{
  "model": "image classifier",
  "dataset": "close-ups of made-up surfaces with and without defects",
  "train_examples": 203450,
  "image_size": 64,
  "crop_scale_min": 0.8,
  "horizontal_flip": false,
  "translate": 0.06,
  "targets": ["material"],
  "num_classes": 9,
  "arch": "convformer",
  "norm": "layernorm_no_bias",
  "norm_position": "pre",
  "activation": "silu",
  "mlp_ratio": 2,
  "parallel_block": false,
  "inner_norm": false,
  "patch_size": [4, 4],
  "conv_stem": false,
  "depths": [4, 4, 4],
  "widths": [80, 160, 320],
  "kernel_size": 7,
  "label_smoothing": 0.1,
  "loss": "cross_entropy",
  "head_dropout": 0.2,
  "init": "trunc_normal_002",
  "residual_init": "none",
  "optimizer": "muon",
  "muon_scale": "original",
  "lr": 0.01,
  "momentum": 0.95,
  "nesterov": true,
  "orthogonalizer": "polar_express",
  "adamw_lr_other_params": 0.00091,
  "grad_clip": 5.0,
  "steps": 12700,
  "batch_size": 128,
  "epochs": 8.0,
  "lr_schedule": "cosine",
  "final_lr_fraction": 0,
  "warmup_steps": 630,
  "weight_decay": 0.04,
  "adamw_weight_decay_other_params": 0
}
Rows from block 7 of a small image classifier, named by matrix and row number. Rows with one number belong to one neuron. Each number is 500 + 40 x the weight over its row's rms, rounded and kept within 0 to 999. All counts start at 0. Numbers have three digits each.
After each neuron's rows are labels from the 100 images, of 14976, where the neuron reaches its highest value: "responds to" is what is common among them. Only what is clearly more common there than usual is listed. The data: close-ups of made-up surfaces with and without defects.
# fc1: MLP up (model.blocks.7.mlp.fc1.weight, 320x160), inputs 0-159
# fc2: MLP down (model.blocks.7.mlp.fc2.weight, 160x320, transposed), outputs 0-159

fc1.40:483486531522419510538504594503493486491523587473499450547489532462549526584543423516526487571599468449486526476488429506468495427448604508471534462521532563446499479555428522513519468539484504502444497452510527554500496476502506528504453486488452524430529424552495504522489503525497489482476507451582451504523496553535550475531504444445488501514510495495481484482493478520524529508482513470510490424479446488457517588535493563498476415482495563488559496444537405447484484485555588
fc2.40:417458499449523516477490515493511473467538483501536524483484498468426465460574493426453489497521542439445500486486493445572534462453472477527588458434432502505564504479492460516572501522467459550519551548496542532474482483506483478491467523490475545613588510558522536498494441522552477454450503472468550504480572493521462527521437581529470504521509504449481478529480488594487471431484477528518494509550487503512618528516541444485478531552430500528474434514544550486489522578429480
responds to: leather

fc1.5:500433526528571493522483479477438524504512507492513542505517549489561509487489527444453437498521539515523567451518504477523488472437509551452498463482520553571466477502517507432503580508556450527489577448466528563486471420475556565469456423471562531519530402525540505469501541557536480486509508512449518516545599569483527527486456468508506512480420512497432471526561416473527518476567536473410537524489504558529504487509498514511466471499481463487520511483444451480463578459475396
fc2.5:575486494518478470501591528493513550536506594530435496520441441538492456449559480476523471485515480575501459488509572416488487474498586482620561474453586461466456506503432535432572449489556532484502497502463538466481529524485474502486501565450493516461521480453460487505507425451558446511521507483449496514429508450567479456473531478538538475449474515502463514528562562495565498551514554531525478484503468511553504492489420556448479440469470473547510492530508487532531504497474558
responds to: leather

fc1.204:511546465567457522465546521489483480426449539548557438516481481511491526575527473472499474535500441518453476530543556560562492453548482523485516456500523546489484491485511483454494554551437492517557455510518458515526506550528489477510521468520444489548506553530487555490482465467522474481498409411503453470498584513508505500499424499443475478440497512507470407537444532472460523546594465513493444447569472521528522496521519442533464426503517613579483488453491510630492510487495477
fc2.204:498463545530489471477521569510501473520454484448456483507477518441519490446457556472488501452504496543459494458578494514507449498457463491532532505483411523597574503494550478487466464453493484494482522498527488551487535446453539478493531498501563489515489504493543530539390492477541473514499587482465530432414490481464495493459471543443463522558525444539508514421526588501608503533486473461487540498473416479443531567515432579489536535611480483460514505533519556435541521519491494
responds to: stone

fc1.46:493520459524444484555580549519500557545452530472583416460518482539506555580486462506472470473505474562493437522525486608505497418533454466532484558493548487539454506574473519569541527452423484475520556454518551470515460538493481501522471430493428472535469538480508512485558503447538464400528493474449415530480539455473498510530465460524497463508537467504522475513450511514476534571502517552476503495531538583500404481569524450539439508494492516518447527485504462538483501448510497
fc2.46:475497617473526487483468493479501504436483432484527480421425503458509500462474535526414586541476510487538525495504529505542459566508454500500436511475461511533535451483519485584457539521462521482456512501501528511478494439496489518451492509480557537535451554519531483530462504504463464481381493468479559491515505549498574492505488543476523621570569463490470465513461573475556481488558498474470445512517446533480532506505470559511467479605522515553465496540479585471506407489473503
responds to: stone

fc1.290:490506433533505482438559471475509502526427569508600438499491475509518522552560468477474446539515460468495418596522568537535483452466451514521560478415508516527470601568524530437508592537555504550509484482547442463552530486502515557504463468523436457497488520549495505516499506476506519454434501473504530489510513507519455556475417469509485473489495536453510523570443525505451499536562503497487502475511503509482532481540513418520485437549517562532470531377512464537457492494467460
fc2.290:503534534478481524490504530410490503488506464487516535560530498488516529444469599474517471515482529539488489474550457543503418561496478500472452549538419462537578419506526458459446497499465494482506524440529502501456477458479461418444580520497530494512524500488583590461449494438525461558557539468532460476469510405453568462499477539458487516522496475537574520467494589462524454466506483465501454497527430466510493512556454560497517496551496497578555505582515550492514473533476555
responds to: stone

fc1.146:475539543542452499533426552518543507503466464546557519513473408502564487518460522467463546505483454519368530502411568450501571506464570462461559484479548496505523557495488524435456418555560456491448491503461531501487540509515490573558445521490431529530489514557510501483514562456490507534501537478540569461494512471418466402479446526594533571549472474456461484518513522470492508515479500494460458571497534451488476506538523449486494501488524495434535503479519464527531498524531523
fc2.146:493525509522496398528555517515516527408472536471401547503474525541422470531564458431495482523484523545552474543544476464601488480473532557515452487464460468449487509442495538506541482490515513516490489485519442443496536502514493525493510467453521429421485489418504467473484536522462502532468554522549480515546543495461494504568479463504493451514488495515447449513501431502557497473540561560554497552491465534549485504497512522524465498576621513563510469467520587531396522503447541
responds to: stone

fc1.230:516422450498542588482500564571500416497549467442510446508491499494465483545474503487519476531531497476478548509562473503511530551478440487559456527412601562475517502510508474509563508424498453499530446493454499500491532490487529454541498522503436516545442476557518462487522492567530521514500472484505430546504478572504507556497534384533426511451559524525451403519464518497507509523474486515506505546521517495482513448510543438590567508417522503482489496575482459467442523429515515
fc2.230:465549530582542370466520484494501525518460480480481423472496497488523496489571540528475516506430540444455477426472504453534476509489525499451520547532463497538481453491504501493503442519465441526478469517556566496498513512517493492531468477525608542510529494450491527596461544507497530468470537498458586454516458458515481499447463535398582510582502421451529559496490479477505464511472510498476492482563538471495512535575536513510494535470406506509494557482541548465572432499516575
responds to: tiles

fc1.87:599425456485463465518479471430495470411447467542442535524515526497443540539490481464515470499488515546496565508487563416600465452509565488454428432544542475512449484457472606501469467538592506557469531542561461472463511482450487530502501498505487508514524534463480518471558534501515506516490477488458545581418496463554527484583494518553555505461530497492532535515574488510451505476487566414525503494484548539514515567492455496511533484484493471450472507413511465474523504512487501
fc2.87:531531536564432477457470484580515478574517446517502452491454470473465522501554519497495577531547503515532453465569504537523536496485503435567516519451494514512486523553610414459529487596406512489559480492528464514552503459442531457514454524463527472512492447508533504435414495551493497407550511501456509445545528480461458494471497497508431499541459487548520479452448504500525503532450469525474533485423479511463646516507454497488516528507551514516525464527545495516477492450498449
responds to: leather

fc1.297:451473445465515481497510575589520531463486474513520548501493474508470505557432456494526531508542501450517507534562462457560464437566538464460494449545541520516454500504456486478525519527483481506500502519476498491504464426469556546496512487533501545534527440469480421528535555406497500521534466516541491557518550548548543501463521460488557529432493548537452462584448413457414505483523456570491507492528482507494490504495558480506441576433554497510493523457464498497385614510482457
fc2.297:526512545515548480456477511466408512542466528477460454512523500478498526431564546502506477544560533527439485460451494506530439519461505505590522589519439560568554469536513490480435443517482530467564472531543567536492522518510491449468526471494542472418436493461552498520390473537571502543487511460458515441475481445485485486507525590462476472539555457530480513470498566461555499547460505479527494525472440515506516506489449555512568492612436461483541486564475532528493468480485492
responds to: leather

fc1.238:435485474551484565555497469477552489474453495487404500510579560566564519465443489488475467524511522508581477549518474500558411456414484505517447483511533493501492489469459532495536507535516525519545509499450414515528524437472565425499499519503511514487496522527456514589453528488564520590448470486527438520529476548510532441540478472490501446465452588475493480551473486556491546496482455456450503514540496564574495484534534427495453485528393489549512474456466553483465475498534486
fc2.238:487440503524532553486581486517557428498495447496538523543470485537445487541493559455533399527519476560421503462545554487490522509470513473549505527438582509497524548508486490556506539413553409428436469511517483553450481531452503469500442559450571468550435518480491501468552489527485484527522495505558468476532488590470439489477475494511501506523520552430546460500505510477532477506464514507482497440514448493425449509479483597539541524567515483467523529472521405458487493500468567
responds to: leather

fc1.9:488542461533468566444522511373510444445518485494515499462520438483480535518549471469462536559537559462508505512530503514570457539481531473428417368524459483461479504535537450492526533512478536487533507490481389543500548446513478430568544546507480479494485562533458583489509467474483536506450533484477486501507488460456468581507471469458527543482526555496472529514463546593545559490520490521454495529573488576543527523494497510432465502526495477553519474481492486466422512537544517
fc2.9:490412457540513523473510442494549492513553497542498478531502488505506472515466449495517477491504493567533418540455514505551503571485436496437530531448565477463507536548446535464481513475459483460443519473534524401513421498444610470528436481460538470498476510455468538571512544572476570474501535470608481527553544474525500492466439464458452507471536492466520490501544462510445446559492513524563474503528511502554513473509444512529592461553535424531526542500572492511532459463460527
responds to: leather

fc1.119:509447413545438550490588497502576454465511486448522499583496431480484532568441470485475433467542504481627527576416510510508490411492568504538461477465543436447471509481496523549529506517466423475432509485449520503586526522481513549472538566452551555468506494484488461456548508527499455524490473505534420572469540498515495538507464510545514505541482509467506506549527523497471494456491537515522538452490528487533557500456544517493510438538479454500518450446468483539472555455520549
fc2.119:499516538565527484493532509455503464497510504467548492523544530594440435509470541568508462557476537536566501431536540503583487482461507490506492493588574481473464558557510500458560521468460469436476568502507450486490496469486525477502491490431512445568479468524532491464529494496527471542462481492462412468590495508577514491491503521475570481510399537517457475511541544479461518569483497510510520550518436539481534452458456483542553435457443376530521487496522443473556539492464475
responds to: leather

fc1.312:520501487568473489492518522567495511477531501439544530465498430524492475572452500414552509554451519460477509496480446460474565431529459464431471511450607537551520513550470490476585593472538515520494424492526455504503459540502450540504578487439432475466460447456595515485548558503499463482501496501583451505554465533527473513492509491464522472530489510478518471488423480470467475485511494535502410493546548585473504521567567487521490537454521496531522530490475446538455516557488451
fc2.312:500510492515562506462459482486456507492488480470462479534515513538536513351543520570521524421494489518483525480475513479511425530513511474568544497554435517512446431475565448538438435469457506483519484541542490487492596478498512541475490509606569527466494513484479490474480476527441444492485499481485500496434483495488466559458515548473526526535502499513462504517624562500518478514430518452498573502521411485498471538450482559555482481605546511452530486536477536514560476479566543
responds to: tiles

fc1.253:495478479538551497428514572525497514513527481479511499561507488511444510562495438490541530536481475446524540507520489451508509533457529510458498555452604459571501492482473443481598603446446517479458418494512453482488455441466494500501541494546445504478502510497560466494495481559433463553487379490510527493546466514544488489510491408450523521436547547473470456528536477511483515487513501558446492556564582513506489570525552410498520502513535496500516536498501469426440527521462566
fc2.253:559530447515540458504467484471409468543501494500499472447509488481504523419580578538502462451495517515452492477537490482484437502510473459517549579534498564497508459494537511502417457565482524505542484526523565563479485499534510436483520482494518533450485438407509539536463508545508453612495595431477523476464467460466510507475446562507476491562514473521586524460533596476497441528503558421486515532500456507461555518523498537541531500547491504495494397547508516482538492440469521
responds to: tiles

fc1.168:439490440510485540474567462573544524481613511511507487462527542419464555500529506503446511529535453488530528487486434444507509466547441466551549584512522445503566482505526526486553446476521476521522461425509442505554497440471432460499490508539460541447490441454545480495527586559521506518511466501550435541520536505511501452472580509536570463407462519543460514496449437509490544461550502504443525512505499523437529496518515481524461565425494456515467570459541508517486528475530441
fc2.168:583451506506556482497563528499466519487460476444533487559490499593538477447486509571514544445532488473503599506454522464511515424458468459470504383493507541499496438484432483488522467546507524556467543513469525516504521503486515431543508489473587462503477428507473508479530467497524482428485443576436553530452523501553478508502518499503565480492500480596560497543532551542552537558483514489550535433511541438529422509536452545517511447538509451507431451479459489467500437530487486
responds to: brushed metal; carpet

fc1.72:465477464479501528496552502574499409469528487582511481493502433527513506524473471503445534547467520507527502593466556529475484456467543547407505449552491469480489509577534566451523494466497485458436552493569461515451435579572491474505480542460467430504503538476495532481464516483603526515508391543469493452496553528427498480542465514528546525562525458520411429512507494462578537511470447472477531466512584417505501504486497513483544470509540523449537484500535481524510490508503521
fc2.72:483494479520529425475498498564555524487476480486422525570543501498501468494552485500481497513462555526465431520505467498534474505511450540534565446501429541527425528477456548504508434574493472519544498505539477467456537529536539450516544457529474454490516496428527429432431507514498511533455519513440479557482600431511450472461459565452496519558561475505499572566523448474539502523490479525536507605485545569427432492543498496516431529555528501438457520499566484491504480454457468
responds to: stone

fc1.138:446459494581491494456518536519557536415556488471511548491499520493487509426507524493472529470497481478471515541582514594486496459498541513526472501464498456598511554439507561554455464501477498510533542499485485557535525539535502534447470478410474472426453424522462501429519487588492484490488417512470531529554465509583506528469497493558546479507450510524500549496514397467505524506472468564572534556483433529449468519462503497501455468445488493511601440458485456542474496447511514
fc2.138:492553562384480515526499472504516454482476522493575376558427503441576578564435513526515456549497475516464476479500495527448400562493498447429530487554471518483538544538512511566490482467471525536470457485511435549448536545485513416492542565487477467560419544479531570497558500528502478501558469472466439480479458470445483451495545507514518521552537478471491489458539452487556452494529496491446509524515543484497536542521471490564500523570512506464489446481514469518549510498510517
responds to: stone